config.yaml
model: "self-supervised image encoder"
dataset: "rosettes with rotational symmetry"
train_examples: 195000
image_size: 32
crop_scale_min: 0.2
horizontal_flip: true
translate: 0.12
rotation_deg: 10
color_jitter: 0.4
method: "vicreg"
arch: "vit"
norm: "layernorm"
norm_position: "pre"
hidden_act: "gelu"
mlp_ratio: 2
head_dim: 64
fused_qkv: false
bias: "none"
qk_norm: false
layer_scale_init: 0.1
parallel_block: false
inner_norm: false
moe: "expert_choice"
drop_path: 0.1
kv_group_size: 2
num_experts: 16
moe_every: 2
expert_mlp_ratio: 1
experts_per_token: 1
shared_expert: false
patch_size: [4, 4]
conv_stem: false
layers: 14
width: 256
positions: "sincos"
pooling: "attention"
projector_hidden: 1024
projector_out: 512
projector_hidden_layers: 2
residual_init: "none"
optimizer: "adamw"
learning_rate: 0.0014
beta1: 0.8
beta2: 0.95
eps: 1e-10
max_grad_norm: 5.0
ema_decay: 0.995
max_steps: 12300
batch_size: 256
epochs: 16.1
lr_schedule: "wsd"
decay_fraction: 0.2
final_lr_fraction: 0
warmup_steps: 360
weight_decay: 0.1
Rows from block 5 of a small self-supervised image encoder, named by matrix and row number. Rows with one number within an expert belong to one neuron, the router's apart. Each number is 128 + 24 x the weight over its row's rms, rounded and kept within 0 to 255. All counts start at 0. Numbers have three digits each. After the name is the row's rms in percent of the matrix's.
Before each expert's rows are labels from the 100 images, of 14848, where the router gives the expert most weight on average: "strongest on" is what is common among them. Only what is clearly more common there than usual is listed. The data: rosettes with rotational symmetry. In brackets: how many of the 100.
# router: router (model.blocks.5.mlp.router.weight, 16x256), inputs 64-127
# up: expert up (model.blocks.5.mlp.up, 16x256x256), inputs 64-127
# down: expert down (model.blocks.5.mlp.down, 16x256x256, transposed), outputs 64-127

# expert 7
strongest on: grey (44)
router.7 088:139109119160118156149144133110139122154098159100135099105136142151180151167130148154178125111126152127158100092145108130121103116109106166172120161156094166138139106141156097142095169152131164
up.0 102:107147124116140105115144083140094155101128115132095140132145126109083100087092131107116118134126092118110152138118123118144171136158122132078125144090132098119157121126107148119120113123113091
down.0 080:139134141128124148114132137087129120106112106153171110139125129165123135144117160116145123114146085138105105164147115137127076085135117119112121131128100113161101131081153145167138158070119148
up.1 092:108129096124138124145161095149146140150094085109154142090124158136119128101096100172151107113147103131067120107093178088134191163150101136072121099143106107150144137086120150111101121130146116
down.1 099:154163158160116158150125109159109127151131138116147118142131132112152123166148121146096140110124186127141136071118175074094154170128145181121113167110149140137113114152070115176130127152130122
up.2 084:176104166122123158106104128117084120110129119120110096175141111113127102098107107142112111123145118131092172147132207112131174145173132146129130147053122145119122129115133129162126113096167085
down.2 089:138105079113110116101122145117127126069140131153120156162164142104100118096125083109126113153166081111137138113134105147158157154120147102148175112131149106141103145132205098105100126114136138
up.3 097:111114103118125128143088118167118122131137129160118164153101107140121168115098117127132107146128130134121151178142163109116124125106130151128154129088217145116078085121118159145108107092136125
down.3 098:154125111105114085090122119155093154117126123145135159138129127121132115120135088142137146142144116086111135163149140121175165109124154128139142150135111115206111140107123112111109171125084119
up.4 104:117090088129128079140127129165147162099114108110103113118110101157132125113119137148165107144138189133115115136072194065122143135173111154121153156123115147135140117081083150122120133128128121
down.4 114:160171157131133126135078112125121146162131097113158151111112085073110132105121127134130141142114180114109139137126123074112169151121128202084125120141133063162156146129105143142129128126133199
up.5 107:110106100090103073092132149147126148091111112087123144135120092156130087120146117140119163126156191123135136164071187084129162116177127137133156159109122128135130137082080146099086119111114100
down.5 106:146160151131136144150078124120101111112117102116134132119148069114110129110106122124144171120099155127119132187118122090106145120111101183071139130117114054144127140137123151144141150081114187
up.6 095:138087129152139133125116113122139139103163119089119093151112143172118158149148097112093116121144122145126144107083088142145052155124124110168106097110105163159153167124045118137183094115124131
down.6 104:168161105154167157161099126176117104158073136156148144126136135086126114085122143122148180098151110137111149125138132113089114146097102132129117126144134089096105118135144129112097143117137132
up.7 111:106112099082101074088135141158130142083103107105132155135120084155129091116155108137102174125140204137122140179068181091121172115151149135129154160113125116149132141088073144104079117114114105
down.7 105:140152132125117132148097135115095116099109103116129119122156083110098126092104122136131161121101150123117131185102127093112146126112116171064143138121121061146130134131115152145151140086115170
up.8 115:144103109137114136143152139107107083107109107143155107188112128135113113112144124115130168117080137157120167126116177133131122171119206101122121109114114141094086126122101117131120110081124089
down.8 106:136132135126156088154147147142114148131131104132131164114111173137095100119099117150132174135117137149150145148169123136167123155079138096120144120117147107124143102133102125133151120117126116
up.9 101:112128115136117147142086144161148101114133126136115156134105137150132136123127116128131141142132150106113129107177093062107124120117166141120158148109144136149100159133141136110126112118179123
down.9 103:125137132107131116129070166127106150094147118131153111161137107090121093127165102147119133145094140136123140162109171148100103113119107102121135113143141112109124125080152109113127147133126144

# expert 3
strongest on: grey (77); three-fold (30)
router.3 099:146163162111130130151104116098148125138180107084136145115146152168078143156132120136159138145094141186146156148152138126177134158088087121146138107160145130152146117141155142114088121105126080
up.0 095:149123134145123129142130104098126136121136107117139106114127131075142158104158136143076132112118112137110149114122106148124133105125101105150128150115110132133149156097132123124162182131110163
down.0 091:129114122161109131120109085123139114124129108117164132113104143131151128112125150141130134117152125100086120125090134108122138079113111093131096150125103122069132196148119121143146132114143149
up.1 084:122129147111166152139158115176144129122174113048142130144150149105081142122150132143161139141082172146110150107109167109110127130145115102102108131116154093121102133130141151095139119140112118
down.1 083:113113111120135108158143155111133117121152165115134105132128116100141107154191119137121116096132124111161106145098109109131156109144137143112083130109158111150141177106162042113094114133112154
up.2 100:114120101116122096084105120126130146117099143099087132099122087135192130107155096123125102107174097107118130105090089083124112112169123158142105098108121142103183146147124109107162133153096170
down.2 102:108111124124134114165112139166136155151098139129117138086151124146150094133118101162125121133109121149146136086087112112113136114136144127136119131152142123140157123133078102074133119141149165
up.3 111:135123155186170196180157140148076108104192134139126161134127122119134150110068118171121117125124129149100163146150159122154126131130132116119148156084138118146085086100162167167138121138151131
down.3 109:123111118116147115132137110124144107145113095131131111124127114131119141140142126092127088144120104114116109100137073135161109093209108110150143150143111185191102130156117115157098121112136146
up.4 126:093133123132151161136128122188129120120158149143098130134120141118118112113119118098156144139118107084139083110128156115096118109127224148118128129143134108105098113187119153110091096088123134
down.4 140:107066090118107119102186129163116140102148149146060128133133135132191135116126108123114113120110125103142147083120112105159154155133130130102180133112138133140100140090132125133095113185130138
up.5 104:153127113151113116122159125083073095123063086151154137194105137126093132100120114134113118149146157163086165160124148113110171142134140116093135150110107133125054172099116137126115111106171097
down.5 113:130113131097134133097157144145100175153147177134126138150110107121179121121135138156109117150133091125149151144137104147136115107200154115116152124083113180140116141128147092114179117163101125
up.6 097:140140153161152159146092104145136107129189150095092174134108142163118159152125157116153111111122125155164116126166106142191128142126108113167134128134132103113146076180149153097103184098112119
down.6 093:146153146119090090105143170134143124123135096119134120111164108120094148143108080137136151153129185132118123144148123118182118148090130142138126125163158137118130137125095128165077123115150128
up.7 105:142137151169135152131132114132105132138122145107119122121127098122167124108143100157141078131166137084076096123141105091140126133126086149113131121127125115120165107086151158134126158120144141
down.7 121:131126153117166138135142106118102127145115131105126132115099094119147116117143163131130100114129084123119111088104089134101156092163158127131129146135115120124146135113115113111168111133128172
up.8 113:078126107136131140135139125169109114105144136182097136148113139128115100119102110092163134140102102100136091094123148129108127119118223125114139124151128097115088111192128169113085105086120124
down.8 112:107073106140118104120201128132134131108122127142083115126155127148187144125146143107136117126095118105134134072129103135130165164130139128099144147116117133148099139090135106106128099192122149
up.9 102:168133162095143115131091124098157133143194108080154107083135159134108129155139130151115150125087165150150139117140136119140119142118077107141146130145129123145169171133133108116137148123119127
down.9 099:139188121129132162127103151115136093116136114119149103123144135114101115142135103122095158119101158140134090171135126112103124153080133167137134122143133075084127114142118110139121114101128126

# expert 2
strongest on: warm (57)
router.2 086:115132159081119193100099092115104126085132161116139107127157123117170042146157142132172121096156108125153153120120092111108152153148154153116088147128105078102113142120122109099065143149141149
up.0 099:133099134154106114180162151134113123118149120148100125158125084122124137101122114157126140146101129111074137112105157095167170100106130146146153153115105123133153125121111133127100118102182109
down.0 099:115119145135093103179167123123104150110127129103103113171124078115130169130124159106129024137138151113147151137109150131155154104177124101155175172136133159124125137127120127160111134123112101
up.1 099:141108149137136149136132141164135127140125145115138156140101128148145120127089157164110111175153106109099107139150120061143125130155142117136109110120131162145117143098180135188176114095132143
down.1 114:139132118176104105140138109148124168125124151138104157129143097104129163122075114149181109138131144110133132157128162105162150131091158112124177138120113131144145084093100153151118113123138137
up.2 092:135123137135181129144166154149150189122125088147129132140100110065115140131111168095093129152122087116131131138160107107137113149160079067122119082111168134100121122130122156110173090125097122
down.2 087:145118122133115123137193104123110121113105132139117136077148157131154097101120143128167076145153131125134157095140115139112174151105129096112164144132073114102131111151063142121110129133135139
up.3 100:130106137128132106118147145157134139156176097131122131137109161129132119149123108094127121153120115113105098127134160117130132130135109110139099083146148150150141100153086140122138132087107106
down.3 096:107146115155111127153108146163147152149133125156129103125165128101124114126120043116119130114151162161159121182144125110131135161055149146159136051137092130137123094122103181107104090099102125
up.4 112:132115137118139145117146114133117127137112151141098082170141110118144134133180169156149117063150126137122112098084147131138183133173139146113070174124112104067121146159125116105113139165131120
down.4 111:122172145128146155121079143117135080102119125150144134122111147108083124149130117095098182167135118138126134157122082149113073131107084128135165085115132100126115133144146125093159140115102139
up.5 101:145099112135137083119148136100100134113138097108139141150115113120077128059097129137135129148113124161075134157102102143145156121114124105122110138098126108107141122111113149138159117096086161
down.5 088:153134153169131138116136103088145085169157153086119112110140098154171129147164134150110088112124127133119165090113152094149156135118119118130125179132123101105131133132092129117083126125160108
up.6 108:145135131128142098110131113140112140149145112110151144135114090097099170071111133131096107120133122102069114163162132118127138132128088112094121105091192104106169111129158187122150084130125133
down.6 086:105170094161147118135106144122164100157100102091103114095128110142107125150146115121107089169104113144144139133169125103116150119104182145138148141136075115089135121142102103111137128084160134
up.7 095:134092111124110067123169150107089108104129106142166146130091124171117121100106140143148121170126162118093148151150154058174135084156125098120185149127099140162123134088119134139139112116136081
down.7 095:104071137123123120132164128161131163110128127164109139172146088124167179113119107125146096123139139090078121141089143119173151137158136127126114127148113157135118121102167153145130119127099119
up.8 111:094122104150111123129155164121112130153108121188058114144118104133142087144144125108137131100161128101131089103107135118132154119138105127123179122163098122089141111167101117123131200061140136
down.8 121:132170115127127114117095154145147115155152085105094134114171109144099128100118059138107140162121130126127145126138117118130095111094126168112132121130144127157128117137120102166161133081115144
up.9 109:159141115115121129140092126105104111130125135100155171122150108136103113107059114173135136141163153169129158175131161123157176122136118114092160163112135098132128124102149130155133117106133129
down.9 121:117133105136104142101134188149104152149146169141117141147127125120152129116115089132133129130128098076140097152144109130137119114140115098135160081125141169143167121139152131125175138128125164

# expert 14
strongest on: pastel (63); ten-fold (29)
router.14 097:062134105152108149117152102193107155124148138126122155169119186125125130101152113074124142132143089134135170108162119107127136170125114154113148098069151154115119142116164153164165137113106125
up.0 096:134099149128160103137118150123161116163148095129133127129105123119119112092105158196136180119087122144114124087138119102128141119141142115149089164107112119128107130179097130091091135087137142
down.0 079:160132109107138156120116121177113151113104180144098148150112127138164132121153175123136120110162115157144099127103129111107126104127154126073164139096120123129136150117172113149178090124123105
up.1 093:142130119109144091127147133107183115174119097142124100097124112133118126131130176110136151160106116126108080112122114122143138106138130086140081144172090135121143143157092130111108130083139125
down.1 084:105119122154140125122170108114125129121137119125125130136117173138140131090137197122109115144153147123083134113109133150122165142112114128121120143123116144169122121142142142150155109088164112
up.2 103:129079102179115131131130101116085120113135118123124123095072139136143134149101104102130095188141094137105134087137106104128131131147091108145125120152122180157118127126109114144125106104102099
down.2 102:135144140123119140155127109094110116124125109118161131146120114152086124133128112101137135103090134127124138115110139155146136165165106146082121096160146080112128140104129205107089127128117151
up.3 104:110181154147118121125167116136118160139146114154100123151122136126081132126171119098131136040135144130129126158111154133142144110111125136092108108129137081109187104128137125133126144158135155
down.3 107:121132128130104151136132111156134118161122107111090147126104094121113137126138134123123100111114091117100115084089151111114142119109119127101129115136125110132156119116100152138137131166140150
up.4 102:106186185156116149127165124141097129105128123147102113164127120112105120138204131136155130069117123127127133140136137142146150128120122141101102118127120089135167097117146127130121143169139137
down.4 103:132139126117118125158128106162135109146102091097090115096099104133106132140136091131120095108119094119116123088099160093122126136085111122086152113155120117106166119126080135138136131152115151
up.5 101:182178150137132114131177118160139171157164125117106132149150119111096131127187109092086127045143147116152103157099162127163155122118123130087125114133139110110191107116144133093135125160143169
down.5 105:105131124141114175132140108141107071170137133133101161156111102116145130139139150118132138128137076146093119098111131120139142115118105125124155113135135103119117112131111136151140148145118136
up.6 108:147138146143148132107151171067116168140097128128085106121125095113150130134116111150130171057121184159131135164128139139163149133137106134144113149133072102083153092127107125106103139130149124
down.6 118:118179153133111145111128169150121135169142163098092135167122152088117111125147133123136182113124100118107126108124124113142099128101123135121075080165130111141165126119174159115121130189109121
up.7 097:124113144137130106109128128088135102113125097130108089102107121148120125129123138149130123115103118150071113101080128114138126103150095099150107140139116127116129115148102120127087115120148125
down.7 079:099098098137102132124137117167138158124164147140141148155135168112145121089146154110115124149138100124111124140108127140106158100124174106134130152051156150139120131129173095130154138052148104
up.8 097:118121089133118135161093119152111119136160111131139150150118177143118142083102122148064100098148127117092138148142149100137188118114116125115142142084126168140123186100161131120146111068147134
down.8 102:105093145158160106123143116104146172100121105137134135104134129149147116115134160164126174149136154139106154133104159124097144172130135171127075150108103123087155128144148141128156121176138118
up.9 109:101147118134094153127156150143084120115098160142132137162144151105146120097143131146138178147132135119121126133154146164116119130068156164144171142128151132118119127117134111137118158126165118
down.9 100:139134145145138168113129122120114137143117181117135151137124125151190145115117121178146158071138129101072106154125138156149122148119128161095114132153132085104145114125151140124139131151128153